config.yaml
head_dim: 32
experts_per_token: 2
positions: "rope"
label_smoothing: 0.1
optimizer: "soap"
precondition_frequency: 25
Rows from block 6 of a small segmentation model, named by matrix and row number. Rows with one number within an expert belong to one neuron, the router's apart. Each number is 128 + 32 x the weight over its row's rms, rounded and kept within 0 to 255. All counts start at 0. Numbers have three digits each.
After each expert's rows are labels from the 100 images, of 14976, where the router gives the expert most weight on average: "responds to" is what is common among them; "peak on" is the class under the peak. Only what is clearly more common there than usual is listed. The data: cartoon faces.
# router: router (model.blocks.6.mlp.router.weight, 8x256, trained with AdamW), inputs 86-128
# gate: expert gate (model.blocks.6.mlp.gate, 8x128x256), inputs 86-128
# up: expert up (model.blocks.6.mlp.up, 8x128x256), inputs 86-128
# down: expert down (model.blocks.6.mlp.down, 8x256x128, transposed), outputs 86-128

# expert 6
router.6:117073152168087136171132144080141107158152176124144164076165154080085122159103062128099121155114087114126097124173101082144101155
gate.0:129125124128093131135135148128131119136177128141122136127128128127127128128142127124112143133128060112123118189128131128133128129
up.0:129127128136228128125137114123094150136106129051133129151091127127127127128108151127126101128127143126135127067129119161116152128
down.0:128063163128145184071040143056128129128128110199127119128130128118104154073150132167136128100125129097128157128128128126130124103
gate.1:000139183124128128094108126129128112126128125128128126129131134130128129128131124128132100128134138128128130127128159125255128125
up.1:137062128255131125128128120128128128130123130128121058127136118127123127129131204132120128129124245123129127131130159051129129129
down.1:174126126212128116126128125128134128128042133114118130128134125129127128128115126179128079135133127127121129130130132000128126127
responds to: bald
peak on: backdrop

# expert 2
router.2:124113097147117105093092114198134156073120106169121099109100121152164175143161136133071110085118149118123091150156188127122123116
gate.0:149124124135134128127121127194126139099127119128102171114094120128128128111162134134128128122119131004034123117207204114096213098
up.0:163096140144129128102127132157088157117047127128108171110057119129190097061128128139128128117129129050069196103148151128128128093
down.0:130202129119121128127141128179084091130173143156185128142133118112058142152131063130116128191124113134129082128128114170128114120
gate.1:131146128127127046128239128143133143126141137133122171117127121131128115128131092117117117120123120129100128129131080171128136060
up.1:134127130129128159128129130155133127085133127123128123130140109157128161101117106136123092079117128123008128000146131027129091128
down.1:130072128127134132164122071105077088129112120127128115119143127130121129128196132119123216138069107131146125152122128085076111155
responds to: white hair; curly hair
peak on: hair; skin

# expert 3
router.3:197141098140138135065061164130112172164109098143129156101145114142152138105079136182130125086170125112066064122115105135154153111
gate.0:142128185195123080129212147147131127124128137130127101129135131212127128231128128066115126128110143127151128127128133153127159126
up.0:219129121128129053128185021146057130126139110079189052146115129134122129129121111045128182127209128107126126126126155137135136129
down.0:123218130016128098128131124098068239122128112128172128129126156128125122125128124132128133126243190128132136130128000170127158118
gate.1:131114081128132128123223128128128121113136085134124120182128115139210130120128128195129128127133153190113125125132127102128143011
up.1:126130145154126091124129096128133128122132134129128127125129124127123128130167127128140118127119124124126113129000128124130127133
down.1:167176078123128127137128030127083072112123128107255147128114128127133129135135110028149080223128120131129139145129128113126183136
responds to: white hair
peak on: clothes

# expert 5
router.5:143151177120129105178164127087140127166097130099164112176117135131130151155138181103101108098112146187106110117083081123103120067
gate.0:086151129128102135128113134128139108127128132124129107128125128078128119134102120143062128128129125129152131138129126133255181133
up.0:103110128128127130170133128148123132128128027128134115127147130128158125157138132124134114128140185148126136125125060127175103093
down.0:127132132128145126128128130130127130014151130121128126075129238132169041128136142121115161136165127061067120176127128169125128144
gate.1:117141173126127127128129132121127130003130127131125167128129128082121128128118127128129128139128085128127129124255066130134103142
up.1:131128125143128128133086130128201143255123128127114126125128133067128227000202129140200132128129182119130127132100128162127131128
down.1:128038138124129128128111128113130085125128136127160131129127125131137145131128102127125128130129129129255116130131158121132116044
responds to: beard; hair: curly hair; teal hair; green hair
peak on: hair; clothes

# expert 7
router.7:129128141167081140181087107120104088090110125176134079200140083106155143076163135129136087085146088124147102096108130098116067099
gate.0:126127132128137127255129134128160129135125122124119149002128138128000099135126126128250127132129183123126138134130128127157138255
up.0:128132114128128127016127132163128130124125175121124125116120125124131071128128128143116127127125133128140126077112096051097118127
down.0:129131127131129050134128127160142078250128130017131067127135128102127082116128221127091181115130129128106127129130126127128127129
gate.1:140115141122128051130145152132128124174129141091130045131104125135221108149127138137126129252170135138126129082128127049091116126
up.1:107164139128151121125128128116112139130058139088114143000171191130121113144128132124129127093133131060125110129225118098125122129
down.1:185119125141129164230144116126126106159122132127130126126128137128135126160127112128129128129130128125128076032128129096138070128
responds to: curly hair; yellow hair; orange hair
peak on: hair

# expert 1
router.1:139196152141087102092162124108114061131168171051154124150096095126105139171142138114127125108094055168130087164091113095118155148
gate.0:118121103126000146168128071125120127128076129127128120129131133128128148132129117126129126127131130128123129127128125127131111041
up.0:112129097148125245140113131126127125117096128143127147128133145107120127000127084128128115130156125137123137128085071128123122127
down.0:128128129150121128128126128129129162141100024180184118128243130162125137130127134124169127073129141076130128121128189129128131130
gate.1:151129095128159128128126127147128093131131140076131128128081128109128105128129118131134101129127123134102080129127128127105130000
up.1:115124128129132130128255142136136137126106127148120125124135127130130128139127129128126149118128141112130218144142223138127128128
down.1:114116140128112123000144128166127120122128128128155120156133126159146106133073140117141133203128130215147047144148133130128129131
responds to: long hair; beard; purple hair; hair colour: red
peak on: hair